python train.py --train_examples=26041 --arch="conformer" --num_experts=4 --width=256 --residual_init="scaled_by_depth" --beta1=0.95 --eps=1e-08 --one_sided=false --batch_size=64
Rows from block 7, named by matrix and row number. Each number is 500 + 25 x the weight over its row's rms, rounded and kept within 0 to 999. All counts start at 0. Numbers have three digits each. After the name is the row's rms in percent of the matrix's.
# fc2: first MLP down (model.blocks.7.ff1.fc2.weight, 256x1536), inputs 1053-1133
fc2.70 094:499482489548497466526515466489536525520497457513481502521475533442497513494491467502497479527490496453510526521518437495525535535521492544525503470480532523514505515476473490571476488454514528524511469528455507469516490484490490504517497512529
fc2.71 104:495497518522475490506501461529499492505484514467489501508496467548487459510523520502496494513500536485483440517528500476519482517488446437513516521521500492526471498496514477509504467568525534506479488506521512533519503476535483490450505472484
fc2.72 103:504499442465519530503473534507493529494509520491519507507521529482517543524520525474558486497452521505459504462510501482472555502523527493521478516496499500521565527524504502481446529495496515518498516473535494503513514542508485489493479497490
fc2.73 097:482508499540490551531537485528499483482483483511498485504510490471542477487487498453525478478498517493500519498528578509557487526524505549536488473484490453561502467472500486511514490514459504582458485516491567501492519485518489492456520501477
fc2.74 094:470503472487540547499451527473531534522508471533479447450504513456519502491530472473481497513477514507476494497502487522507534501499485542535503499488464532512522526514473394522501484507513484520510509468525497490474481509508453492486467460507
fc2.75 106:494517552517463497484467478557530469489483481500515494475500521461495537496517515493506520463459485532525491508469533484514509460453480455505481480515488498457515506501458523514521447467478529493505523559500479489509506506466499507525538476473
fc2.76 101:526527507466531486503522518511481473462515497471504479545454533527493499512514529471470480489485525498521525522491460470510493543466529521482531502498506533470504493521492462524516492511501509486537469544525530534452480476484479460537497523494
fc2.77 101:500441473512493486489482487500538510479481497492446465532469508494563483517484465495538522472495506489500533537516526552516511458464466522526540500517491511559535498490482444474516502557509525446483489538429476496513485468504501449497541477511
fc2.78 107:518534494522518490475505512504511542481510535524444504481489513504493473479477495485488513536509480462471525512494478453503529541500511534533463481525519551482506518503481512532506500483510491520450480555483499520530507476531448496477451459467
fc2.79 103:512527503511517504521511481478510528456519531516504490497556520492497486534505526529496480491492473543511510454513450490507521513487489515510530524471501479516493441475470468497471507519483468548486494466489565513504502494533490488486506498556
fc2.80 095:468508492462486475520512480521489532487525474505544505508495515514512524483477526506507507507526497525506509521469536457475483498490471499509507494511461516498460507496498476560490504457509486454500495516501499509515511496524536483462494471487
fc2.81 101:512497501544506495524518525517481513461465494485444498511521489456516467503486461503525494540485511488520534532498499424496533501442501481539523481498526545512478494509491503507500504521533463482496502513467485454494504522461497505487517521495
fc2.82 107:455509507511502512515521507490463521571488476511538522458501503472484537510469496489498472512522518483513471482504504537528513470529478462531461499462501518529486511493491537478524460522515477564491484438505525539487472488493486482454518531535
fc2.83 103:443463505463500499452501496467525458465503520491521518480497539459531513538494478490514524516506489497505479528502504487516508504513484524478493496482472490483504515510501513493521515496528511477547525506524476471492436498499503492501544500500
fc2.84 095:489519498476481491523483526521494509505513505518526514479448482561494453501477528482526488491471527472469500490514522527492513493499533522479527485502502503531479518529484505505452495499470506489534479524534471494503508477485471466524473485526
fc2.85 104:521519502466508505508462550511513504535508517500518481538496517530479474504483506498486506468484456502492542488462531535495504518484541508479496491487496521471497513492505504483481550548500542522506515492523511512448489463471535491493435495522
fc2.86 099:514510468497508521483476506529480485496514446518510523488515497511523506532475505519490511478525504513522495503496534486522487484449499490525486512483503524500539482537534506492495497496461513500528510525468517481541535479476510536498486561515
fc2.87 105:532522499491492492503501520529507523479538507535522473515477520497469468478471494542536499507494504490512521517496500463476504495502549513525521504511476530510491510497492460514527491513459484508462503522475517519536540498554479495485459516500
fc2.88 098:474502490504504510487555549470515485559475492510481494507539504489491484489497488468484500463517497468563471492496523474507492482516513469516503492480518506511513487522494509520542531529494465469515517471480490543504448527534509484528551530476
fc2.89 094:482463498499461522511495492514526458472521527514525526524499554544563499480489479498506463561511512522506530470501510489498470538522497517441501505498497445471534517512509501463483488481498507503492501500558530446505483544508525472543522529507
fc2.90 107:518511555510493471501499465453514530487472518467544496516492518524471499490537532508509478449460494484475491480521482489519489476452474511548519480505518561562516478520486485554493482508490512507488531467507511514501509491462507523552485510536
fc2.91 102:508498486519509451512527511491543506497522505498485487512486541539459535513556500515525518503516498500455505538487466515492503478497497481464536522493490452505538537488496541484466516521469505496458456530546504455509507498505526503510482444495
fc2.92 105:529446462498487487521495512503543517513467519470490474524494473549464445491485497491507552505544538524521488537523480540503481493514529533476507463552505474495477530482507517545530491571515489458521462523480505487501476486538445470469528550442
fc2.93 099:531469503498500483526500509512487491450521503514478527533489527531510519489492518499512510485487504488489507534476540499503496509485479589485538503505493521499511489504539504482483536537489503470488469460543471486481496557499521541509492483517
fc2.94 108:480507492483505494514497491516484502442491512507468495512478504475493494541485483527546508536449519503466555494533491518504503494459447500515537516520506511529499491508495534474475507522470501496450525527492503492498521491497482495493506498524
fc2.95 107:488505507450506527483531517512469445483500515500554498473525513476529468498510513516538493497495555476510462497498512473537488506511501500440507526485529480474517507490522525513542466476477499490522455477486469508510477502500514488544515496509
fc2.96 090:531479519499479500505510488500481547475532491476456507464474522518519551459479515540486492528470511542509455526511503522472513500498500553432514504474506536504547505523510517529513511499483503474549554475471480572474490498502503494527521514483
fc2.97 091:474483501539489479484507442527509501525547507519488507507483509545503533476494490497551480523455491526495474540500507453478478510554516541493525509507507536461498510445546471485478516491493459464500537477487483503471492473537528509514530474497
fc2.98 094:534478503553469484503500524475520544502506508519462548468530484452499501461467515484496527498496484503508525495524495462510506437501471514505513481498528479501499523505489520480541518488503515500527510517451465509514511515514500498511491515535
fc2.99 102:510486522535488455509507465495509469479511545501520509474499523481516503469511499488527473532491489489484470517477455478472480524491487484508521506496510504515469551523469491529537494493520492520517531480536483486481502490513508484516551508463
fc2.100 091:519470508539483446462507538512543494481522504493464496523491500485486462506512500493552514533496460543491478552496503467504513515486531496499485466510500535495534527472482517521472506490474501513477476520476514480504499488505502484493514527492
fc2.101 099:501508485465514526517517542517475486458481493506551531471491493509548508530482500522470503494514522478516499525511475502503502461505455486477500523508487511506472519482477495472510454517485486536493461515528528445489519501492511463498510460482
fc2.102 101:511487539532472504496526502501485473511519501504531477462521488499505515458473558526512477502462529510484543529497496513534460494461487455512501512461484473507535446517511513501519469459478480473525497496487447508489484491479493533514509495520
fc2.103 100:486507491510541492506509487488497488469523521503475493484531535481530494480480510476459520493498485500450511485474465451496530521481483505526479503498479518513510515488458520491516514540478509514494536524491488524469467519529512509472501471503
fc2.104 094:504484469490500510483489478489515523511502521527523541521498513501489492524496471551519487492509459517490488502487509435457470491506474531537479531466557515550509535526529519484500500512496541521497539479519517497517479540513482509523468457524
fc2.105 106:538516450526533458519518517478505514478489520490525494517520492513488529472500528546509471481480528499501480471519493508467484496524490491482479500472493465506505504524498548531478521490475453490442491473506494506469486489538485524489524481463
fc2.106 097:502493534522513509497471472471446546535517505487537509500489486480466457486508513502503538486536495550519463520491515465472489485518490488469533522509481475487514547434513505453502478538516523473509511541490449535496492498523507492473524472427
fc2.107 099:497539506485500462500500529526482517489539529532493479507496531536529487481470473469498514491497476479491511493485554456476482505483516544491517491511484518532503474517493482499497501459461542496471515471514492428468519469525525492550487494512
fc2.108 110:484488474498534519503511528515514498491489490496512484480485469500528457494518496506494477480529521503502534537486476484527492502483508479466468552450466477490520518519493442516500471498504467497471491543523497489506469502486532503454503514460
fc2.109 099:474477484499542528535468500421493522556477501516521482516521502465461470508483497501507465434469511496494491488486472481530510474553457548483513491495512519545456538480516513538509511505525459510521463460469502483501474493512515498522545474497
fc2.110 096:466489517502497503498490493492488537508514509505512513475492567491482532537485551478539464498529514492501477473526489460497502534477489492489455514476494462439486487484498481522497500450535494525480517537540521495482500492487510452475439509509
fc2.111 087:504470506490521482493527502489506507539492507526520513526488500505511516528504528482492482448472526503463480478523460513521455543512488488506557509492476496479481498473497475476454494486497501509468501479505535477500496519499547517498495489467
fc2.112 100:498531460533522474514514537480478482503545521515525472511508548493523488509496474515507488499543511497561544440502476492488503490518507515514480488496491435515505492507491499522464520470516486487571510524492503498504495484521505445496532571482
fc2.113 102:505498525475479496509507491485491505540488530464503525517495506493511478497503517518516530497504480533510488450507496524479508493517512556518503533524500513483518538488531466464498524519518475447556508481475479483493506535487477493518529536488
fc2.114 099:472497528503483527524499492539480492499497483474481486483523472481475515552500505514487517513491495493515558473500476493483512549461483496497496508521498489512513474495485518481502465509494490482520516476426535467535556537504504508518463479509
fc2.115 101:502493500481515521494479487446510506495476483467497483538479507540525497516532526476528528449496535534513506476520467486482525492527497493544496501525510503436492534497514467498528507490514504479514529530510501499475501536496488462526515490473
fc2.116 109:519515509501545500519481543483480536510525504502515543510522490493488504488474454505522536523514493511539527480468508472524502444503502465542497490534504525508487497511489501454541511500513480507503505499524482495486476537474503486465503528501
fc2.117 099:444475530458507463494471493509481493522496473500565472482528497526513490532527528521507502495507552540482536475532538446478511539513527497508468507462480483453508510512575486485438485496511544493493481555450554440521501523514443486483453483459
fc2.118 094:498516480530530474504520486489507495500535488471497478457486524475463463515499516522511512498513536500450479513497467501464483554484509513486576535512549498517530501480556480499478513560473540514493481528464472488533511528487520521516505481576
fc2.119 102:516556489526520494487513504499462478461517548494462449495486552522526449535480530518449508486506494491505535509472512487495492518482515528466525504515552530541491484512503493501476477490496529480502522466500493550488474486480538546482496523494
fc2.120 097:503529470503496463526525500468513497497501470481468500525497488494482518455527493541471513547480510496513464482528467520480512492525509512488496490505472506485497521486491488488492537500482499473491500486474477464470476491527469500453496550462
fc2.121 092:503501489513493491480515477512469474501463506493534470518517469559469528508512510489463482481453504524456492521509515501482473472495508516497473509513535491533516510475490507544461488495480525468492489473490525510524506502522482506503539481499
fc2.122 092:498492515502491517494476488515527498512447507474473486546497451510492502523487511490492531518495479495488501501512534537526480504481441509469535522503504469558473504498521511474516437543479497499540519499483548441530518541503488526517477487540
fc2.123 092:457537510473496487502496567490571506487475544467503487512505509456484501511499497476505493476482505524501511510488495429486533509511504427495500520503499525497480508498493456507516477531497539504494471513531533458506492506511465490496496496521
fc2.124 102:527478494475552487509523518473475479535528467492467502515509497471458490520516552502487484504525486491508487518516477499534490493492523526490470501504533500485485494474511495485499498516499492482539482462459514498502502503479499520499488514498
fc2.125 094:469530495500504486533487540496505472541472489484515485467499518448438512463485456518498478562499549517488496499529554474529542493500510466485530499468515488488514530434541512491486522510487521502479464506514490498485537483486473486487502479477
fc2.126 100:513462463507506494505531503524492483474522514483453523462498505458495582506530457448529494507494474530497480496517507524529491454477485452485552520521519523498495479530495543485491482502446457491532511452494511490475519514476487503506488513496
fc2.127 097:533473513494500470509531495522462517516465542471510544547519484498510483519509532509512495462513467523481504489498510544466503480498492506513443484509506470469503506559504519497548481486457486499517486528511514487507494508463522544555449522487
fc2.128 098:522509508511510519471495461529546486540497513506546488511470533498488478544519479520470537525528467488490494504482510495516514511527495504507477491535500507479528533460501495525515507498501512488514528513495530505521466508483486518483477535495
fc2.129 096:507541570498488519507507480492553455501485501535515513469514499445491489480515489511542551511507531436489497499492517475472552516486505465513477522495525491507482507438514480505483499482513491484534479529509474515524519509512445478509532498504
fc2.130 109:472531491470516528514460506531495488557528484532549459511472492511524498527479509493497503513503526499464494508499499546539532467543454488517481482478501482537482504495497479494488500552514523545520453477466543449499476475495524475451451499503
fc2.131 099:527504439499514504511507497560517549452523519524478525511492513541515489513456504491502481502536511513512527506507541543512506504506498518524473499518480507514480489516465515526504501491428530501500498482560481477522525477503500516489492469533
fc2.132 096:519539499493505503489493491468469485514539466542511525510532496460459510471488515484478481474522496470490491473486508474466477508506523540507507488506524507497501485497507518476548452522490502469499488428491455496486489514487490499459505522519
fc2.133 096:510511461461508472482473473450536566491479527469469475534467497525480540509553508495520501477523470518467419451506478488490499515470469508564479534494498497489523488490481459473484481494492527499520504535540490497502487510508497539519487490507
fc2.134 107:505532499489487526503540526562483464462548516512476523505524483517485514524465499480507509482496535469486522477515470469541478533468489520500529515527519491462491480499500506482479476470436500491499536547475503524459511520495511478499494536494
fc2.135 103:505512529485481532501519516483487492473521517487516511481479509496526525500459503493534462460461465516543547505456507467501504502468443461498497483484499505500526494530472465495536544473478494489499522475477478517503475478479507476570549536511
fc2.136 100:457506484542513438511497511449513460455466508471493516493520485534490508498536500511508487491547493473522480480490473480495476459466502521498474498480492498486527465508498533512467513506466503447507471498487472453497515529485508542509487534514
fc2.137 112:477478464528470513503487445482448483499532542491496490482535497490472492488494484515498474520540515494531533505495479543506531520488493539510521474499533507515478523469485464522503486518500551500481487506500495500510507503506496494453462461557
fc2.138 098:508483513495512459487441510536491509483515498502508503473454478520513449513505486523528501520484479497514504505482456528514521519484470465516536524499544490519508489511521502495501503501504559449553480494506510479486508476499478543524487566547
fc2.139 103:501521550465487472515487485541472521510514484482478505509507520466504478501495498488494479481481537477499532526508499519463506516500498564501478500501517486497507506497520497480488497525493495503516553479458503515528513544486502509538461489511
fc2.140 100:472522486516496533494503490519493491511504517535533479531549557490455467503509464517529507481491516479505508511483491501481521505540509500501487507491463509490497543487500453522471515469490488500514486498508495550487463519540491491525499461496
fc2.141 098:491472448521485485506461551502501510494476524497527478510494499535512479522466521547511529503490508562487507493491467525506481472514493499515478485475502463490524518493501456457509497472504498504537494509503522508480515473460479482497458534508
fc2.142 099:471519521502536506511484517475519506488465494465479496528491491503478445523477487508453532507527522481485513488492466456508558506513489476517500509545508528496460481516500505507550460526499514489484450505501472470514506485481521557489503478503
fc2.143 098:507556469529459490482560480472491526489492493492552506509509524511496458478476474518462477502496494488526517491502470512484476512481498532494536508508483481487486491478492497518478482500503531533531480522511494456488480493485494485532517493486
fc2.144 095:464491456482541492498526540497514477513520511543498496484498538468505528524511459492516496485519508459501492451483514508510507508503525490501493513507517480532507483488492524500438511531483497504509512455509507501515495535528527521517478481526
fc2.145 102:461498508515514476530480504520493455531482514484550504519481520487481523488490498472586508511518530522513525465526523484473516492491504459461524465472477460502481491496521495509496501491521498541497488513478529489508475498495497503484494446499
fc2.146 103:534532435494477477521519468485482519483459555472504507464489499447534500506506550520478517501482503456480489469532503527538499487530502567517531507514491512535520496463510495504522514491512471531513514483516496526520500491558521511483495507515
fc2.147 098:495505479493514531550502523477464464496479470525489500494486499491485502513525473543495434558501510519506447522493540503490463493475505441472549526462497485488477502508487526474484487513487533463480458492522526481476528486458492524524484523491
fc2.148 103:535513537478511486475496485481526526540476477504485505508466479499482534512523490508546537502514427501519481525469544488472499524534493515487510507536487471529548526502471470486532505534453468475514548451505500515520466518514511452537513470485
fc2.149 103:476488548500485543539511494506479501468499517507537507531515483522493467482498501525503499448471501538548492497530492492494480542518459544488494523461485441500482465514481459511456513513509483511502530475496494534470486507525518438498487508464
fc2.150 092:444501480468496468499500523471497541510530455522492476459498553502543501495481504474481468511519481503535531478462533459497491506485533486528509496490447525492504541545497486544509501470473490493527521524501485520492474469504502463469485493470
fc2.151 106:497494500544482535501497510551507552482520494486502509520475481510474504488492497520513518508505513491514547493497461498527474560507548506519505487507483514509582529473498524470545502537530507514489530527482467498513488487526509469503463475519
fc2.152 105:502517540478509538538475476512473471472524470541520493521451512542524442529502538517528521497519504493499504490483512479493480487492463510485529471535519490544531518515504452491525513530470506466476529484514517534499485474505507519521489500511
fc2.153 096:471467513482511481497496501517487516477502486517473508500478515486537514517505485499508484523485503489479529482483513484448499515539465515478449512501515538529518524502521493515452446497476550497492486496484487489500489465547533523512523439527
fc2.154 101:522504469501512490478459486500452441499551435518508532481490536483504511476482475497516486474516532536542458499493507485500495505517500524508499533529505476500461491529487453519519483487503528482481480469477464526481482509504505447524530470499
fc2.155 103:471481501510486481509502509507535511455508470525471501527488486491497475531507486489477510549515493481508477512487459489489476532481509486495512515483475498446496430502491512461500503514483483503497477539522502466562507550456513486480489542486
fc2.156 099:547537502541522442496499503503510551510527508513463510561510551439518549472479494475531522519530535530497498467517475506509531488523470517509519493476488504502491503475527533473449518496503505496550526510490469511487490508500534496548553508554
fc2.157 113:473497538483461461521507522540533511510533518530460542544494525516493537497489508446514518483465499493496515525483505500484461512483541499506498485493473556474522543540503515507512510506503521497490494512541518497495480501499564516571452465513
fc2.158 103:472468477494529513524490533468485499526524500501521474484495528472496480505492511504489476492499555488487487471523498516444506499481469519494466538464498472482465515478532469514542505477493491548450463500476500496498502478495487472487519451499
fc2.159 110:528507507502509489496483499524469494571487464502568505508517523500488476498478508536495479471529514523563547445486467551477497516534522539480479502495522449461516505482554453505490541487510454463529498476490516555477494518530489525532508519459
fc2.160 099:485514529518503487462469481471525519483526520514528519482501505496520557500541512476556509522479514493540470515488492491514494467502486500537511482455519526505509504493487538466463471472498537479493495493477497493485453505524501486495518504532
fc2.161 101:521532459527487478510536537526488505477502531530464452510522508496559507516497488501527491501486520535535492504488512504518493512501485497504541544502535524500493475512486508493481500511438506446502507549479508501496518501512502463505512502512
fc2.162 100:529481454499560505519528512434447466479528493528490527512466503497481477440487486497482448501477497468492493458491491538502451508506535477474504539454539519487505483511491492450465473466454567462522474521489455515464511480525542528527514482493
fc2.163 090:470477529449495516487415486504457456535490484513518440547468489530510512479533494520487477505514479529491469509476469478507515524539516473527494476536509506462536537487469503464461512446532535551510522512511492484453459544521465508516523472467
fc2.164 095:457492480480499520472502514479538490488546519541478470530475529481525482491494485480530463518507528547508514536516532505495481482492514486520512487439482555474537505505529495513508504506524502524485460492520539453507469467513482504515503503540
fc2.165 105:482528515458468511519507462509507504489507500493498536511532508514509535497525473511540494472425456493501482501488517514490479494509536509479463476467499510515488501484521542521512525477518500465496442499496507478504517489534528518554518444550
fc2.166 102:520512509481476512482496481486507509505484506511478498494471481474504473494505537521535502515467467486481490497493559461492564515504468492520545494478486527487484520447513505515487505518507499513506518522523486496497498483522498525529459494464
fc2.167 099:548518486511491486502537469536511511466482503477498515516523481500516506515473506517476504505516469510498494524521483490508498465508451559499556526501496520504455460491500521519503493516443480473438501500512511494495490518508468516499487516493
fc2.168 103:525530466501513405458478499469505490499478512483489519533531502531476521466537528469507514437469464469484479478504502504522496502495518502535464514519501523542529464522518495487498485461466456467494466503536443471499481514505518522504510466459
fc2.169 093:522493489526507544516488553514525503478531478470459503525470501528512534552537482496502518515496497489527520529507511524493528489466517496506532473497481472573499500477517510470504528542484494521514485500497558510504483499522496482512480485539
fc2.170 103:496516536512490521516514485532496478487494500522537526541486509521517537491531524533528514532458516511518509547509489501523473515478508500528539504504448488516501452504499446502507456488513478524504488497513493478518529501472517509520494500516
fc2.171 110:527521512490476511467502492539500546453516490498463494444499513523559487547485479491509556484487479503528515506475502471470489489457514501509539471546490541487531481497497514515497498511438467528486530506474523482488523523512495464485518527544
fc2.172 100:513490509524513503486494490484520503475466472457492494526481524509477559525493492521482483491548509500500448522481550513506526507481505439478515530512537514508512461514508536486492496519467499520481492468499467501487480482493529493504492491486
fc2.173 105:512499491476489496467531511501481492525564485522517526520476529522493489557512480461484512505492437509464491491478518446525470490481489486480522480523440484504475533536476524546483501490492475508511480528490518484532483500526567524550507498476
fc2.174 101:471500471524487464483480487497493517500528518505468482484542518555537473495512500483443452509504535495506562506486555489515496509493489525488508498476492487535479512507508529537507518468500543514471527502495496510480493511516522521502478490532
fc2.175 101:515500474496507524506487558482516469500492483525510477499500525472495547525481467475493451494511549492477521483523481492530491495444528455491547504475476518514489484516532500484514505502487485540496482523481521509518501499466517533525485497482
fc2.176 106:494492518467508498486491554517500463487555482535481505474474515475507503471496505467498481499498526480521525510498562560459508541482554527509494503453482479496506461461525498478486483494469495530503448501539487453516473466488469461477477465508
fc2.177 095:527505512542491482518506492466496487497488529490465480461507533514470503493496530504490494485493526507495488420520448537484464474482489500522462521463519508535495488487497472467508464455510525482535483513512437479482497506494522536524521524472
fc2.178 092:433466542505501537484535489482471499463500524503494462467537515538523477515484523491508516519487487482515523481508479482543503510500507475470468504523490518468524515510467531527518483510476530479499494518485475551509471489502493479488530504527
fc2.179 110:503511508504472478534494487501525496521464486465504458488524489464490512491503496487490493534524511497569526469522508495496533502526485526505457499478507480492510527521528498522504490481523459484554522480465531489535526499473499508526502509500
fc2.180 092:520548500520521538521502510498522486449476491484429511470481487476446469475516423519538492561500533525490510503504486503496547550488538484479539501513513461475526512487519513454441515516448501538499495473441537470501517519529490479512515540475
fc2.181 101:486504539496489469529539508476499491476488495457467525477500522502512486496525503486482512528525457502507485533474511516528461485461511470542457526508512492504511479526485513497527479492469486518526487528506507513488489535489527526536532530471
fc2.182 105:467442499419519513472490476482516539491498507475485513518484501526489511512502507495518514491525517552459440493510484465456497513502463513509504546506516524470437527491516482486478499499548500559517514541483503480512517513483538491511514460518
fc2.183 098:511493472503518491487474495497488498508534478499475522487499521534556526500540461500459440456469495520427490529497540456478501508480544474473487504484505535532489479508488516486516490449506527490490526489478476508495532521525495499511514476525
fc2.184 094:479503457491526493499506544473489487521517522531532495458516549457521444496468470520472462513494498478519526461482494467504444513500554496497500531517504484455515476545511476497523497514475476477550470496495457503489477515495525486491529496491
fc2.185 096:523505499510497472520555524521487479480484480507531487530499545553478490520487518481495529472503440488453477514489472509493474506490485529473472515533489489540480497536499512484508441539479505503489453563490512525505534515516523495523483517502
fc2.186 098:483516529498527495511490550475499508476499417519461495466477466461486479476521472483474492519482496536497513539506479465489486538462547426488533535514490490482526448514499530471502512497437457486499494551481490550491513514539502486506467504488
fc2.187 095:491572474496487494495521515497501545474500506471539543477507507564462460536501469517459519492476491457496465499489457523479508512497481522490477480525518510508494508491488552547543492481505505534497488491501516463511476447501490509511485496520
fc2.188 096:467485480504528472504456513509525483482492523523498540510469528540515529485477516481541485479462512519503480501499509498477518514508506520492463530483520490546492488518482528529478477470489532486502474518482522525500483450497495508494514494527
fc2.189 102:480529538513445540510519514478487476483494526524492525567481520523503449509461497497460473502455492464502470461508521470511450467500517484469503481480496497506522519474459496519487504488507533493518509449496466517491495469528521471492522554470
fc2.190 102:522501510518507468501494454467543522466481514471503532507507502501478507552495500480550537479484492484541506463518511473497552465505474520545465495480511533541482545525519555537534469519501483474465455494450506499495479478502502538541499505527
fc2.191 108:539501487538508541544499514562503524501496503496549516496478504553499503503491519505509495497472507496512502486495551511493467490502539521478484503496480518472539502491510494460514502473468481532522493473518524529493537422516527505485515503493
fc2.192 103:488490514488489476522479524495454518491522471502510503482463472534499504479515507571461469491491522501500456494508481517480505478519499521467501533512530493498510514500542517484487525503497533491500464521466524497482515457541500509514490479501
fc2.193 094:483447517507477524483531497504554562480497526513495489507511502510528491484473488500507499484502516524513515478505551544520429494517498497482503488489466471478530503497510491458483508551448574500501532495508502475488466498506499477517508464524
fc2.194 103:479478513499549507476495523502488501546502491556521467481501525463484512474487514467473511485530489515499530516474510482481505529508511486490508523514526463489498495446517495439471494511521515470520486497477457556495478526528489498512515456479
fc2.195 107:496495512521501499470516513503511515509536522515508536522527521518519500489493480537494481491467515477511539463508511450511528490441492488515531465513493512507499438491492519536545513514473473508494555497535463497472466527490519524519507506537
fc2.196 096:558533487543497477484523491499469511546483544498512513472516444465495499479511513540534536498512502490525464450494473487506523455500501533508533489518520524488504549463504501497533489493472489537484507485550519505468477495522475492467549532470
fc2.197 101:482489528458506494479527501502526490506453547500499506500497429522487492463508523503504533495507494502455484521505501511470521515514475521494492525551482505475492496466500499466484462481488532523535504508474474512512512520511496512473506523452
fc2.198 101:517494482530513490486444469475527513524476479507469530555503490454482502493548479496475501514512458504519532509482501490497522498542494531545565444574507517508492496472472509481491516555512515450474491537464487490503505521520484497496479515477
fc2.199 093:505509531499535506485490507502489482526497516449569521494511490537495521475493546472515476463508508509535493512512490467487516492496434464528484518495522512530492516457531432520487484486519466511503523482511534518490478484516478500500521480461
fc2.200 098:496479523499496488494479503510501527504515484475496463521516496505444523500523472500471537476502504499498531480469471520516493516519506477510524506505527503488518516530523476568468514489498505485492469499483512428503543521519506509528457488490
fc2.201 103:491508490455508497499465493515438502494463518483508536498477489534546510522534516529555510513499507529505483470472522448463511529498513490519526499525501488451507519472484509495488530454534494467499487547514533514540517498504440518512488524468
fc2.202 095:559530518545518524480546510504524545502460471489468486504537519485495524543510478546483497480489459506489525513469503468546473511492550521515461457524489495489532466490469503525558539485495492505459537500491477514471494551528489520481511526523
fc2.203 099:513518511541503491500525487477541544520528489519484520531503495462481466525474483492469509514506470437505526477525478526509464461497523521546463518541508480500501514474523462463513483509483498518513521459462525486492481521482513490521483500548
fc2.204 102:494521517527519510518506521518499478451496514540517468495503499515522436530491531472501487501466479454456487484487490503488480533497528533506446527482505455507490519527520465503457508491503499491502472512506493543478482467540506522515502512470
fc2.205 099:510448482473490490528472526432456496510506536480510483479465556509466486515492569495525503514498519484530469543526472469482500513487492483451464529483519489491520490532546498506527539477532458504500463515482524533488486469479517527501477458515
fc2.206 093:555439455515487461482548491510536463504484506485510476515464473490493501492521527521462525534500461479539480499495490535486511481526503526474520488487468449522478504471482528522498480481530472550510476500447501535504489488531507523480520517475
fc2.207 092:493494497507494507501471493527516490540506495521475473507494542508479529469491487513497528501517504524509499485504498481472496514500510476502488493501492489475492543500542471493438515454502481464479488495441444497502517537490529514509512487453
fc2.208 113:505535487475485552485486462473492500520500515486476511504508530526474485502501508495501479503473487492506488484499500534483544528497490531488493480446500545494526502503496462515483539514518524519498488497537527533497482474490522487540528485529
fc2.209 103:517519530520501550496493489498511520501492501495510504474488494506489533535467473483460498470474477467535550501468505520526520483495506541530530469513531534528523493502477535518536505486519533507484499551458528514497529480481501491526490493527
fc2.210 099:491488530482469543495528518538536490478480515524511480483513504512554496523513458524517477520489536512532492529502512577536510511509522542465525492454462449492533494497520491469490484488492532491513514545471503501500494507488490419491519525534
fc2.211 091:525476471479473504452502466481468477485503480537526497444475535501524499524484531487509527509535476533495491476504439473468480492524519504486491488535491502495518569479496499514475486429495525473466514519517483522508487539493494494486483465497
fc2.212 100:570508484481505476475508472467498568543507567507486507527505524463490488519521497490501529498497462423483473462490503467506527529519494531509544478506505492512506521450470472498492539530517509537468539477508461503528484521505502531462452472520
fc2.213 094:515488495502469475475495488498569480508541523519510464512509530476546567529501482483454483531486468481506521469484452499496495511514495498483517486496454494503458506531497563469474497503517532505467527522500482477520474512536492549517503517521
fc2.214 094:516461519488519480489488530486470463536509470522489554509510481496516490504493538498507482511522549519504499486515545521462509501477518488479462482471491479431502501538553516478552517433523453493516496503478520514543505486467492482491491527494
fc2.215 102:467440513489513496519526476525484526532459495491503456475510529502496491495485507494547462513502553455486521492517575528502494507531483480498522503485451453456509517477528518484547551515506484493498503512510481544483542474521497483499487492461
fc2.216 098:535537511498472524438535486514466517496492458514502490460486500507479500499513516460492481510477543494455459555552549505543499506519507508464500491510449476496484467438512485487486505483520488556473482540470529526498481481515508486470477493492
fc2.217 102:494512530458504496469479514566493489491479484495530450488494467542476488489513489506553527524515496516567481526476538531507499501488453524476511497496510568530529522502509472526499469517498467480538533473494521504520471520480469464496532496514
fc2.218 103:515506475515499492481533486468463484521481553512542487535553505472511513489494513513470510505501540437519496465512465509525483519497501477541482490535476467466463516511507464549519493476542466478463529488476458512477500527496520495505476491475
fc2.219 093:479514526486503533532499466509501503488517476510499483511484565484466499552497449500517493522511506487436533504500523533510475476500483565527502483506517526528508509528501571520507529548444553483495531456531500466482503527510468493540480471544
fc2.220 096:480538503511519501486491490458482524488509477517502528450545479502484491493533512510496470491523507484471454526498493501483522511503491513502494497483484503506477545524460508514518492464525507503467481510450477510491468513505487492516523512502
fc2.221 102:558476484542491503499486511540480473485510500497511562497492474516491544517508477524513466493460500516501502510480475502500506512477512504539486499492501541512514490469479556523500480477467521515465452461463504488476479539483527545461521518491
fc2.222 103:462505428470502545489461494531455491531522540476523497490541513478577459543505471513522517481499510452544476494464514502481501464489488484520483509472490517489495515502498507485462503495547484539516525455534537481522506491476472513464489527571
fc2.223 097:495486436510501516529474495462469523518456516525525519536508495479474460499490563480469492490512545497503481452523516478485545482532480487566488522467514523523483527504505514507511475482490459490478484590509507530508520459521485505493491495459
fc2.224 101:500452503516498499501536476500508489470487530507525515526513484512523511499511544474469486495476481495465455498539537517538475487490473504464551485463489479463477509504524507503486463483474542464505514514515493531518501527526506539521499481515
fc2.225 098:500486507490513453484471510492539509510506485497506486487496476510473502485510500492463544526508445491456530571456488526525513513518522487503507486540478522500527532479462470508483495537530492488489516530522473490514480493469517494480518488500
fc2.226 104:524494495508476481517521515483489485413451524461475469543533502523494496495489492510507535511493502493516501517514486521523502459494515520498504510491513481500552526463485477498466476545512435520530511515499498488494513488488485510520499523488
fc2.227 097:518510500526504495535534479488522462517479466497492504514506457489508510506536444494486501501551505476548499511511543492499483460515475503478507532521485487509465477500471530484511443512512557522497472452525490462520506514502498505484581495507
fc2.228 099:528492521438480528539522531490487495548469483468536439534461503514510508511494499544491494508489509492468496564497476534498478517482519549510480497512493484482529554514479483471513492534537513522503481525516472496482460521486467481466468508456